config = dict(
    train_examples=48750,
    crop_scale_min=0.8,
    mask_ratio=0.6,
    encoder_mlp_ratio=3,
    encoder_fused_qkv=False,
    encoder_width=384,
    init='xavier_uniform',
    muon_scale='match_rms_adamw',
    nesterov=True,
    cautious_weight_decay=True,
    batch_size=256,
    lr_schedule='step',
)
Rows from block 0 of the decoder of a small masked image model, named by matrix and row number. Rows with one number belong to one neuron. Each number is 128 + 24 x the weight over its row's rms, rounded and kept within 0 to 255. All counts start at 0. Numbers have three digits each. After the name is the row's rms in percent of the matrix's.
After each neuron's rows are labels from the 100 images, of 14848, where the neuron reaches its highest value: "lies over" is the class under the peak. Only what is clearly more common there than usual is listed. The data: rendered scenes of toy objects such as cars, trees, mugs and chairs.
# fc1: MLP up (decoder.0.mlp.fc1.weight, 576x192), inputs 96-191
# fc2: MLP down (decoder.0.mlp.fc2.weight, 192x576, transposed), outputs 96-191

fc1.135 101:114162136133121119170116135140134143096165131091119109120080153127104081135179135088102123132131154157175124118127109137107131116146157163088103138148105130105128139146082133142088129137121168111133113149102125163149127156176126138098110091080106113157122157129111098115102171107085134156
fc2.135 104:142155086125096136136115152156126127118114120083123136122085140121112124129138132111104123115100154142128123163113134156119118154158194127108076146137094150148137158122127136098097124127089132116109125127063155157149140139166134149091086083116112100141135105110092152120117128105093112170
lies over: snowman

fc1.572 101:118124160166114125172106096133120131103135096127123153132141116144115143111113089127137160130142162114121125131154158085134163140106133097157099124163133123095128106135103139140055131152118132124159124145139138125112130140139076144074122139092140159110156109124109161135133106107136169092
fc2.572 106:133087131127175127118082154129131164092171157189128119139149129161142109142153143133143138130092105129122118113146139143121103135129130138129122156156116152128112127140128148093075107109109166150134111152123110143137116091096119087126107086143123145135077155128108174145111149080121105140
lies over: barrel; mug

fc1.330 069:161136120135181106144177140100109147129135149114132123133155150141145109130104120156100175086106138090127116116135118120125087103137150133124090173094162164094129099139116125130121138094146151110165129129110168127142191154088109130128126117104115191092146095111134119175116088148147162103
fc2.330 051:138105078091075128120099132149101159122154138112130124157073101120151118155148144111139140132124124114139171078130153127124125115162158128131113166193163071117078096120127125103112123126139113097140145087110137163152124120112084144162134147139137093108112137137100138121124170115086104126
lies over: candle

fc1.427 086:133130132132135108124127125145138105087097127140125136145085143131084109115100151117151169136128106136151153136130120154122117155125119120142119138099142138076137139129116108145179106111158108115073144072115129124121156048107146132137129138139119126112152091107134165143158116120160129166
fc2.427 096:108120113112122125154129118110163158163154141112103098098168129101121128128110103179127098116142132116114127133117176142167107137086107151107109126164107100168113161139145091131095141132069137115146104178136147125131136130147108112128119159106111161101145081119170150108084099122115134112
lies over: bottle

fc1.410 102:130122123120125132144174164129128154132115110077144099158096175167082122136129191158123090130150101068138152149135094114088131123132116100161126130126123159174098156114156098131110131154161104121112162121111177113095121130101145158105110119125162182112117126146151141134128104102123134106
fc2.410 100:121163150124183118145142121106125127116144132116144107138153106113146112130136110112131193126082107160136132128103100148151119153135090131149117165135104168144141142111128162172140104137116112138144119136106121125170139163118082130093120103150104139170101120096127107117109168106117123142
lies over: bottle

fc1.498 097:164088087136127136144129147130151084124143074121128126137116137127137122167129147169156135174134143090134118125142117128122111118132165140111128101092133128148105155079148127134172106124109141134109134077092151129126097154179138119115121109120118097105125128118168150148099116126152154107
fc2.498 107:104148123111118117118111051147161124152103112111161157136132112130137153127128127145117111136152111101185160123123144090117136099096119101147110124159148130134127124158084114114129119144142127139158103120131144117086146141117103123097137130171090152093113114141150117131129176122137111151
lies over: trophy; flower

fc1.44 141:136129123134119116103190094092114134098122148139108109108129107130114128156052104091149148109128112141134168145124132120136135142119125139151176127120102128136124100101131158133121112143103164145122149129183112175105137147134137133133113081148149142153170157171098138114137088110097182133
fc2.44 134:114140117077108143122132113127104090106134141111163134077145123147117125151083111150206152132125131153136192141122139123182137150144134126091134150160129136152171096119146130147138111115098111149133113157129112151131144136148148137131138146082123160138118129145089135139146118100127123108
lies over: trophy; flower

fc1.428 109:131115151173088075177143185105145134124113098107174096136133159137107174124138139135102094102154170082140135142113124116102155118168165146132140124148125119169069139142170118164139149135094094117115167137178109106111127149144082145140146123138175116169122106105121132140133093129153112120
fc2.428 112:080132115113171100137098093088147125091148163111115130114122131119114154094100152143160148159094149170116102139123158127099129127137079136123171147072138113140096120104135150137120115131121122147151115105121129095078073123122130158149136144122157093127130180142116108165160115154121173142
lies over: lamp

fc1.312 089:138133137077190097118124105163141129136153138095107109077086111104163111147141139155067150127125136105122172115159132127156122173104159109093161137109137107148126131117117143124147115120113134144131097115150138119091143100152178144132126111147129152077138150132104115100156089125133109104
fc2.312 089:123177157160074151101147146135133141125127135165144118177145118159157137152119093100140127122116135167132181149124118133083120098147119149122119173125110111142134083109123082105147113105132155100117114158141140083139108089136118125096126104101126137160097112128113152129106150135127143099
lies over: lamp

fc1.151 107:130131143126108135139097117119160176123109111135107071151140108174146101098130138125138124131122136162157116088113117137068165114144105094100147130137093151101114136138155109124103141159157159134123099127112140178089120141130147131107157129108127149136082139144141175138090127066132162165
fc2.151 103:106145111122118092141142107149145107118140146114111148093113110137182120116134145121111147119152210153141120152109149099088132132107159111091103129123119122111153113128116169144120148106155058140113121110078123112082142136146140113104130140093127113136207135163122138118112103085127137139
lies over: barrel

fc1.147 065:127119117151125120155119126143102120082116157122105065138118170161108159110139129102086132151085149147153156133142094143146129110138134128126106131130125137100137142114096124120104121137121125111116110089127156169119118095144151116102160137135116126145152151106104151158101127073128132104
fc2.147 061:105088161121126116100163132119151129159142123137120177144141087117140148111104149087104150119112181128071130106144164138181127047141090135061143170112138142112125136174150117123134131157134141105147138117155122091164108124152138120143106137131107147128136136147132139129191091176125147160
lies over: house

fc1.462 124:137092154125142121167113132125105133083156176127091113101092151092104131148116096127187148111151119128147141146101121131133095090159131137159119117135143140123146124089101139124132150098112174103140126145123183106136123130104103114156128113120086076122126129184112104109151120123114162094
fc2.462 119:189108132130164111162113084134108107114093138127177123113163169101094146151171146090119097181127088110118089141124126177156119135120145095086187169120127129130132153140118135152135101118151133139144123111127100134122105099112111079088127121121152103152154150170160116138141095078154102107
lies over: bottle

fc1.550 105:125156098108126107151111113140119101112165136109153128172151086089122120140140127105127124131166160149141133128106161101180137166117125103123116132129090100146141155114134102151141112079109119126123060115164128150112089109138122135089103152149116081130163177111146151156108161151144096118
fc2.550 105:134122145106136121095069155131149187109131125078119123114138168148097134132146156105103108143147128120127120103143137109113153123123132104153148140115120155118093127135099103159119094155144136070138148154107122129140110089127122136138128133127156096179116120130129143160143127112111107093
lies over: table; arch

fc1.138 123:125138105160086146181109134122141114139148194186082095137135084087154086098100112128163132148155156104141105155107153122168122078117159125115178130137125100186131145085163085175106110152102145138088110140124115109148118147118116115146131132094118099162092108112125116161116133136118082135
fc2.138 113:127116129118158103104143150091089127154108100112122149151092100157113135104116113117165154141135146116118142103095095116165122165130123213135137147122125122170170156140072102112112129134136126097114117158153121153094138135104150133116141127121102101109094123104109136110109139141128124118
lies over: rocket; lamp

fc1.337 117:119143100180135134139100148125122097111106159149121086154127086076130154151107114148132141124195126141100126108098125085171133090114130077139108128148116162119108111118130088159116095141113131148117110141133112123152142128078126130118112115102104103147131146081074122124123165094083143121
fc2.337 108:136099171099129143077132149118131123131148099125123141092151121092125117094128126111125125151122098156135129143104138175119110110141120163168143119100126127129165127147100092157147147144191071101128148129114120157128125123158143090138138128156088134116184155175166135066152126134128152120
lies over: mushroom

fc1.464 080:120172110098198107128119132111135118126134169142107096127099103128136110131157141102152116124124127097136150174078157152118127118156085163107127137136144124125134124168085093144133087118130149146147145150146154151110117084153132134133091130133064140135080154135121107146144122104177154094
fc2.464 077:140121136115135153106107159114156098142153111123164167099107175108146136126080150106103107109123145096132144097132170119144113139150127102108135140099121109144127131115101140110112117120130124110121111102137170194073145183143106149123083107111124141118154122152153142144147107087123085135
lies over: snowman

fc1.391 111:140113116155120069170096171069123121190156102140107111137126082083112135135081128137139134146159131136119161129146159133094160106135159136145154121118129095153137102114141155121137154113107158115140141114147170096098138144177101134133104155104120087111171135131128157142110107137110125112
fc2.391 114:112142112110138107118119123120156098125148142125140156207113117132113154120100161145142109136185139119108095138088160114085117103107139141110110082123107060151106124162105127167119108120160152153118131124127169103131098140157139127120129137127123123137146112100179113171117109155137152148
lies over: trophy; bottle

fc1.226 063:189160147118162142115135118162119142125127117161155070116151132165103159115111143155122119126127138143147151144127130104122140165129099131106094113142130118078124161120127129101163144114124145096134142131142138111099117139113141163137160103130108101172125067156145131065162153152160129109
fc2.226 048:131126109142140140184124133134138128134113133092106158167148115127127108132122115111126140116129151127106115108072138171100137117098134134127134097149184118157152114146159099201089122151112086147123113131132123134173149132147166096110099148115156131098144182141131129167114121114084115149
lies over: table

fc1.157 093:128116140130158125126113123136137111102173109177127103136126131135085134109095092162154152161133115121138121154129111122118145150074129139138144120143144117113137144145107128097086149095133112053070184128128121103171142077118124149135113109117136104121146136147114139155101132133087137157
fc2.157 100:138108136137136130118099181136099099104115108114152087147138134130175120125094180099143111131132115165174135180122125093135147123157110175147142177102132125157137124111132144150141118181162146129111108109128122186110137128103153138102154152101139115110096109114126107120161134129096143083
lies over: snowman

fc1.84 110:127152120098149136119114115123122153100085145178079156131167131126103138070116104154090168143124148147124152135123136160155084122138183101129095143105121156094125131107142135167097117140122138192121097143083113119149108091128116155114151120128133142187102133115137112123095120113107113152
fc2.84 102:165100144081129105121106151135101109131109143140135132136126113147161126169100118106125155114154099137118118155107171173114138111153194127117096120145101077110141129111133163151163115142119123139105161113113135114156067111155090133160074138183136130152132140148140106140131082135134140069
lies over: arch; ladder

fc1.331 176:121112166154148116110146123101150123121140159099084055164118127103123103115137126138154111137139143127125101126112138112135130095096147115161115123149158103137091104131127147113150101147081140091164134156126131100137119088134154158167120096144106161118204140109149109111142110152157121134
fc2.331 163:140155133144146113103142122118114098059111132066113132137131125096128118151112127157145117154142098120181138147130124133179132102120142114117142105186106098138119179092092108098118129132134118115103122089129103121112121122116165123102153111142130141099179113120157150148150126135118144121
lies over: mushroom

fc1.102 081:136123154140142152145109158133134101112132104137146078164120174129149148142108087137116102198128091106134108142142104127144138095112148144141130128110157114143102108097121119148124089102143112096143083131137147167162058127121129127117074077104121134179088128166132121126109137154112144089
fc2.102 089:094138167159138076106084069125162131047108133121098130155141104145132156148131164146116131107135140143129108146097130128133144132125138094170121151081134146157196156124082138168157132148138141108119128123110118118116127208106120126101159151111078136161148121091113114109142132128144111143
lies over: trophy

fc1.211 118:123151126129093167111144128143114138160117147140124109094111116123117152118080126122131124166149112135138136150158133116111133115085139116144090140134104115147140111166100096121145158144121123121104147120138116120098092107152116136104146093108112121178180110104154168128115176138124072099
fc2.211 105:120121169139120140140088147111100146093092157113099131137113129113117141138149144124147091153097101123153093153137099101116124124127110203120178139178093120125123148116180150092120125071111155071122126148158129114135163139110144146102181128149139145119121162130145124146124100099172123135
lies over: umbrella

fc1.473 075:033139130104159135118183120139130110107150123110167105124123109115139119131131141126108147153131129103173126136138122128134103109126149146123105077115197118100088150117135189115197163142121171133134179148113150124099087141109070149139116141142124139122128100129135135147145104144138131134
fc2.473 062:035130182156167156154149170131146101130125153144149131134134145155166105140132136122130132143150064117114104121121111145142122151091127101125147062056072099110108109140148110139134120113135120150128099158127131125114138081131124167149128150114137157104152134129089134134163159104104089152
lies over: rocket

fc1.524 078:134111114148099113121112118156127121117130113131110092141118151152113153116121147108123118143107120167113116123127101159107149161114125124140133121116135126121108158135121124104145138158142176116119138122094141126103156100126122140084130100145109110121135118126096165161088140111161132117
fc2.524 058:143125134116134124130129132131162124125139164135145159120105119103146165149106104077126162083101167106124090135132132123159113115153117132105138137125158113123107136163098124113140118096121164086127126073169114143149080133120140128113136141168089153130159132132150147112149082159101126139
lies over: house

fc1.324 144:122144123139152129140143138109155120114138131153098058141118119075130085188102132101149131162144147132131100160124162079130148089100148131160161135135142123140135089128115095162138097176100094126126142111163131130157160179102089137175117145087115174133112087125112132147116163118124090145
fc2.324 132:121150116091158145142121186113114113156107096125099124081128065101120112138088120093104157111135126112111131154144134126090095155113145182101159117153128111116147143100113146165146134172136117100118134179150145142106154127114137130131143118126134138156133083105111158085111139141074111114
lies over: rocket

fc1.286 095:122133142117117116158088102097159162094157159141143094172165141150116134101128157097125113114173104152117127166163090122113157109176124112119123123145115112105150147112127138136128137145119150139116128140135127172071129161153172152122109128083109120116107143120140103158136114144140079127
fc2.286 096:129113096151142101149114103122138113105159123136123168179094141134151155110132143101149159123218130082117143156101158112123162105079174153128121148142126174102141133138115127128144113156096131156092141148150150146134091094122122100153076127125128075102127098154145150128100090113082098136
lies over: snowman

fc1.1 107:115172149133159079128119129150144139123144115110110171110129139159117132076135143066086156141123157106119110129125162112119141122158147132130130146132178107121149128110138164133132093179164124102148192154138141108114136114154144138124110135125101130147073154113105111097098117137113118105
fc2.1 108:128119094123132159136158189113119063137098111122146130108113128159126150118128133102125121144124155102154139170151104106156122116155132143110122122171132078133149167105090093150139139102109112127095125145112114151094097179065086129114112100105150162127098146163119162131108102071110108111
lies over: car

fc1.483 082:113181121133101121155101161096133133081126110145134110159126120163116120119179142087137132145114109172164152093105126124152117135152121094139138143154079109124134121102160148123125099138124122103128149088157104130116190123148139147095132139127114132119120123076108119083107172104134098157
fc2.483 094:146136142120131173142107144100145180125120121074094081092136149119147155128137089088132163119116147113118135173144179110140126089129114138112114134126117144167151106133122148124111174147148118135145133152035162108107090115088165123096126114171120115137106153120112165124147129143096123070
lies over: car; mushroom

fc1.8 078:124154077133108110128117138127087155118140147091114146122204171133079107155083113116119139149147119134113139178099106166118182122093123125146099113132121136147177122145144110133094120118139150111112178104089116111104136125133116108106157151101116104111127138141138162130084104154117137143
fc2.8 087:141117085107162134151132119123114130121130187126181117108149124125145156180119122115148122124166175073160117117157145112151086111098167104140130123129113132126103138125168158118150115120073159149134134112145090121140152147071103101108136117176092155116099112120142118126121134182132130123
lies over: candle

fc1.75 112:127128122135107121154130179141112104164118120118122145125118125159113100135119124116131137112200138095130160132137134126144158143155137117153151121152105124176133102160143088142117127131159118092088159161159102126100148132164144141115137131103148083141119117149116116127153142089107146118
fc2.75 109:064116082132114127107145190117148163137131136176139158122143124098144106081112137139160114136120159117126140110088116159134108140133119105119140152109130153136113144137120115147109113113183138137142143102113108139151152103119139116176161148104137140126122140136106123088101125145144109105
lies over: umbrella

fc1.65 126:122123115116093114163123147145130167165161159094125146094081129134138103145128101127147164129142130110119139161097148148161133147125148129100158125128117130154140144164126121162139121160103134112149097111182087142117151127151089166164110108161120154100123108126115122153136144135144137107
fc2.65 115:133112113135109130139139139152174140130100114137117133118132119110103125198136149160155103142146105085138112171112127173125076109114119132103167114132152098170154141127160165187153132105128103158148090128097114084161119132131106092129114111136145073102156132073172128135136122123106089130
lies over: candle

fc1.20 103:126149132142079145090112132110124111115131121131116166131138092135093116162155158157156136159152157092134168130145150087113151138122131127139118134131125068128142112157121149065161156118152123133127122125164083132139092080149144125166117117134105154111158147088094111123129139083138099130
fc2.20 110:147067150125123114105125084176139155120116140118119113142074130135092142167157128109119116089106134126087116144113130149139056138104148162155126137115160112114105108093178170169113148094103111167153171090104110108131141122107117128107109114179137136105160166146115147133129145112138139127
lies over: house

fc1.18 131:133108142111122131139105104144168134137148143130092148121128089133129169084080144144134129147125129112157156140134149131075090096109109140130125126121134128134130127120140172139159088097103127145153125164121114114154171142119143138072152135170118153128100118105122123130072135151078117133
fc2.18 124:128146144103131165112104134135105106147106091105152137112113132117152075114168131148135136097155099129145120157140112162169084147148124140124131116158158101114145143097117128156132168105133131100111125145120150121157196124125171170139140190128108116133164131167147131123076126139112106127
lies over: dumbbell

fc1.298 103:126153106149100090162130159146122129103117157123113124102093115137126201100103094136138150127079111147129113138151149127091144120102116103092119140117111136110153117119183120142120133102101137140142123083131162130092135124113149120142117120132133132083136095160120119145112133114155129166
fc2.298 110:153138127136115138118139162073125144144150141144159121113141130151150112106100131148135128098118096105148141149133155111099109083127178135117115120116101105125146131114077165136184141123124130134120108170151141142180127165115145066148086134116095114085122124119180137139117083133135165110
lies over: bottle

fc1.383 111:119147147149110160122129120115142101116125125171143113134151122132163121161110079115134122156141155116090105139124121097125128106124120155123081134143158091110153111116111107134193150113121104136081115108122110103118087092108182148088108114114127128123171135088161076132137173146155153125
fc2.383 104:112186128110125166103161095137153086137150104147117125106151105094131138110101105144127154120095120155140113129124130139120115170119112120133122161144126135094126141121120106100164092102143101119086144122127085156139121098155151103135172124141151132135146074095145140131132113169105105122
lies over: umbrella

fc1.468 120:120154152094105111162136128080115191139141096153127092141129100161109109131155105127133106132135100121129147090122129097086173136152102077130137133150072122122141154130112147139086159138135116133139113130126100152148078097133113103129145130115153116122138091146129141116073094124140122155
fc2.468 112:137155107146133126158123113126113104110094126151125120118138148103099119148135119103139112126087157160153097162148132100111136092154156070105173153077152142115136084140124164106097112119123074139118142139125166140111161096149143132123115134138100131147177146152135105154158112109143153119
lies over: barrel

fc1.393 105:116135150142116131133092148130163133122113098132096150078103175117127106118106133120094147119164137138104127131118149109134121117123107130135164127164110107132118128113116146117168103161101094137100146147150120128114118128150107153107138122157144079154145129124117162098122151162120125105
fc2.393 095:141111090106086169111109106104153092148136129100150102100091088090125143112150133120141147092144101132109186158122151173130133083090112126177164116134112157077157136104119117167099107077185134109127097160082123153161134109105147132104163138164107138135163156101155147120139147129136094107
lies over: boat

fc1.448 086:135120110152117130140119145091178143134122097139115116124122095149130149105114063143181175133151109108135136165099110106092107072130134117174133128107150119111165128135126082146145105110100120115158145084146090150186116142090088137125129137142126132123149111127053109165138128116087118110
fc2.448 082:136126149101116121149129149132081145131155155154111137121144103150148092097153143144154124124158148136158148148104128139119097157149133168118135114122154064149140149134197098125172118195154128101109129124143162103092136101124130104115083152126152092144136109120165110133177116146139137143
lies over: snowman

fc1.0 112:134121096150143099135098141155115134091160164101122112111099085123169093159174115079193114115150136108183140182076133118119152140122133138163143124119111120131149090126147133128144157142096124123100139123154098140140134143152143125157124126119129093113169156130152069129110133116124118124
fc2.0 112:144163158145156131126120124158122133124137120108150096108142145126140082129122149152120153155104116152119118100132119149095127127139138135061135130143143085122119142110102126141120110126156140200121153154133111170098121126113171143125124131047167126148141121107086143122181114074099128118
lies over: umbrella

fc1.482 097:127122084137145128154112135106137110147104105167142153136139104135151098143150126174167100144156116139126126115153144125129105138148124109092132122130084141111120135144120087125154129117132162147092152138086146114122156130130091140135109106110077120103139139117105113110133117156132129140
fc2.482 121:126148089133139167101147177131101136121087139115116131106143149132142171163145145120132129119141119098172118094115095113136128117132127136120116136139136110168091172096107107106107144130090104145149106110128110167104101148089078088150138146144119206142106076125145121138085125092120093095
lies over: candle

fc1.430 081:132126114132121116168161150122138124117160139122120151132140136081136142162140144080159151148114084171126169100119140102107115149130101112139129132118146126157152143136111108132142118111129142149119118112125085133110113103156138155182128120134091156128156104098162115168110109131158159102
fc2.430 088:146163145152108148138088179131137156153167105120155140146155089152119141089107176149161102125164151136133085102124140123100146162127120089161126139132123167143135148141145124098111073135151117120054118148089119116146109126091150146081141138150112077114119104163096120088134123123126146125
lies over: boat

fc1.125 116:134136099113132131089124170143117113143116106144176149151114091114087149130104094177134136137153140095179157135151138126121137112125140121092125130108120138114164133102130140160137102183138138134039126164091138078171159112093136151140151108130113128105130112161134103142141119080126094121
fc2.125 106:130150146148126143098159137130154113113182142148112117141171101167166119095112143117096133097114156140167126154146100109134091128140204141162135117135159136136112117111160141112080131189118105131144122111147171133134167128091151106152132096148119077152130146115147153174106110086087143107
lies over: dumbbell

fc1.93 092:126103140139128148126129159075130141088120141137103093126145150114145099102183147163146123114110118144128148083110131108124122081094144141096134115144154102154144109112066150123134088124201149144143157120103166108142133144131110118092142131127122135144121144110142139138106111125095101101
fc2.93 085:137118118131151130128120106114151138113156078105105131117149143153105129100162140145138130111178105100114124138112100122134100115158126178095130128108130150120097129133155135111107149144167090129110134151121100111131140187154130112112147151176083153145135117115118124166138139113139124144
lies over: mushroom

fc1.165 079:131099131171106117146115138159135120109113086136118113133121133131101140119149142099151148124110107118125118133147092161119172185114123128135148117134154119135088129154132119111123141127154147096112131127096143115110152091123125099091116113127107098119143116118109138150116151117141118078
fc2.165 059:144127149128136126126115122095159144121158167163146151114090122129144164135099114088124170089096164119111100155142132131140121124157121110120127163117145124114132135164111127101173114102106132089136156095165107156142115139105125158113128143180073156119140158133134156098156086162099125165
lies over: house

fc1.239 100:120146140095152121145105162091149166142119138149115157157073149198114137131130132106158121172147137131135119146145133143134117116093152066133093137131126124114160115137115146131145177135116134160153104093159168080114145134137154082160181129112094075142145100113114112119116110117159144117
fc2.239 097:115146134161095147100161105113161135119120108100107161130109134124093131194128122159128108145129151138097134136137145106110148149059125108107128142150159117111096156113116119132121156082150106086121143137134108137121111106147100096145139074117147121147166155125127149115126153114131151101
lies over: barrel

fc1.256 120:134122136116128125151123155115118146106149082145104110108093112155094122108139128107116125108112165108126141162109147139137128121123105113150158136108138117158133060144116151096173116142167124097144145148129091133104180154162113144113190098142156142114076139105095105106092146126108182097
fc2.256 117:092104132134108116154127119093125142126102161120137147100147106181114081132159122103151106108136132153120153109142110168133102105154125121106131119164114112156130109125127136111123162134137156053110092132113122113170155152114139127096122155147165130083075125151097119132082111138121098081
lies over: airplane; car

fc1.238 092:129128156112138117121144110182142156120170133100105120164149106147098161115106132066096147116131099130099148153132138149088112117138123100161116135128134131116162104125127160186121145147168104117133144148091154129103146125134097138117147106123121124130141112130098112141149145118152118143
fc2.238 098:153137134124107098120121119171107131121113158111043136128085136110151131128166128145132126157140121154159098091132130157142104134154154107118146152154074139131104107151165116098117127139112068156121142129132134136143167097131137136091134150123139156159118123131101172165126160134106099144
lies over: candle

fc1.215 077:134124097135097106154103172131121127114154115131111084143107164125150118124136147144129111180143080182166136116122124163147142142123120113104120118119126125117140124161118137144132133158127146099122123092130157104127142122128102097118130156112120126088127103129110151192091180089147129122
fc2.215 079:132137151122132107101157116120143109161102128149125163146101065137128156094128106102066149105144190156062127155135124108176079090140104136146140159111112128142101124163140153120126125119126123111131094120156114133159126137157159124113127152123105140128133138133128118099171122145080167125
lies over: trophy

fc1.183 086:132137167115110141163156155106129137121154125142151149124087158177118123123099147121116154111114124080154127157107115136131138108121129119138063146132144128129109172143121092113171141085174136151150119101120115113135138126113111159123142132150145135144124080105113109162109122103107166091
fc2.183 082:181122143082130114136119094142145136139081143160142125124089111108082116175144129149087125153123130135158154124136172139136152140145143097096159146111139119160147094135137131077088088148162082107088110127135147140125133140117127091127140150105135154120135165147121158102163143103097123104
lies over: mushroom

fc1.116 078:124112145150100189142116140177108175148116116109092129120105113164116139153138100124111170127145132121150088129084088153120125107132129117134112122123102120144132090170118121150163105154095132118123120115116089076131127122162122127110145121128149109097139134118117146100098156121106052112
fc2.116 086:122159182203215162140118062079112123095115127111127165064115101093139104148123118085115098135111166126115143156102155099112126124136122149117117133096106133140179174189172152133147137091131169162093127144123122144105140137139100109128106146145141160135097129113150123122138138118111174152
lies over: mushroom

fc1.450 118:117126156145120138141132110152161144086139106141150148125113131145110166123111165103094106107134143111127111124094115099161150142132185180198111122166118137115152094171122107130118059134172118143116137106097172147097106129081127161094109130129141177124162151101142130086147147088118138136
fc2.450 110:131093149130130155107129143146123159104126151155153108138133158126149174149168119115090162123093099095148140154130124168152146144146143087153095126151124116126149160127136105134099093110113099108097150140115150098122093070134105120171083144158118117115105154129175139131109133138113134100
lies over: house

fc1.177 078:122140123169151175143123130134098141142106130077112181142154102170119104167129083122109140152198156144172104130111106142127087162150121167113134120132147128113122109115129108164161137159096125164128096142113097111116131135161130150097136146105132100112172111093092074124104119125151116117
fc2.177 094:166165148128139151160083086121140132086137114130116139088109132109149133147126111154110107116111149124115164120088105112101143084127135114144142169099136153171165151183164156134133093128139123092144109149169128134134125126095106133147083088144135188136080112105156144121127135137130107133
lies over: mushroom

fc1.33 156:130110114160108144113129143113127122109153147127103092139143120145137132136121104129136112089144097111167131117183142120117145101130136100150146122125148125138141085121152156092138164093106177086144137125142210135112096179126130097143090079119138110070185153168136154088125127156137182113
fc2.33 146:140122112052161137156117144135088099128120123139125138124126135123149126129131097176123131170121095123105120181158172147074150148111160097142127102115117097151127140123115167118119139103119093143142115100143125127134101111145096125122136138142147140120112146168145097142150147121121090118
lies over: bottle

fc1.506 088:126149157106111147108073150098148112120102142077091135148136149214120146143138151145159114106128087144137112133120146146107144115158142127117125136134094129084114145105110156129159177121103103141153140159157117159094128102120159132112149105157123112129113132103145133147107187127135144112
fc2.506 083:162141128146156102137153111118135128117116176131102155126115080158128098151098103152153123144140139134134122132134124117176173126120124139158088154106108142089090101172106110158101092131137134144094153102090115145132114097161176109118114129109124179125087108126110133118102120155155077123
lies over: car

fc1.456 102:123120126128145137122135180112137146088124148151123109130171135081127106138121115114141147115111057096103128116136109153144125133143113050125102124135147136152131132133136070119133174138126133142126101161160109126129116110123129060125143115141135143141125135124122134111150141170089139102
fc2.456 118:158126139118131137106086158101135155143108130144151144148122115104111181132140120146113134093104082179127102095113146131147128144137127165106146163113100118101124145152109167134171079136172067119118095148111124136127162097150168128153134148138093084132124142172094119101111083125136116107
lies over: bottle

fc1.40 109:134104156152125143161123165073131145102146140146110109091123113161105093123170112170160121103131173118090168104149130143113141105134140132106125128135145177100110108163110108133111104107162143102161130120141151122098153181112143119169156151119119126141120114137151100121107141107093101087
fc2.40 122:102086112142155093145155145127150151084154143136171115100106156153111101121150136148133099121107174123111121128110110105124151132093116145121113109178131154103139122127144117114098084123147107065170133145126150120119140155119157127182195125132121104108092166138141100178118111150117117165
lies over: mushroom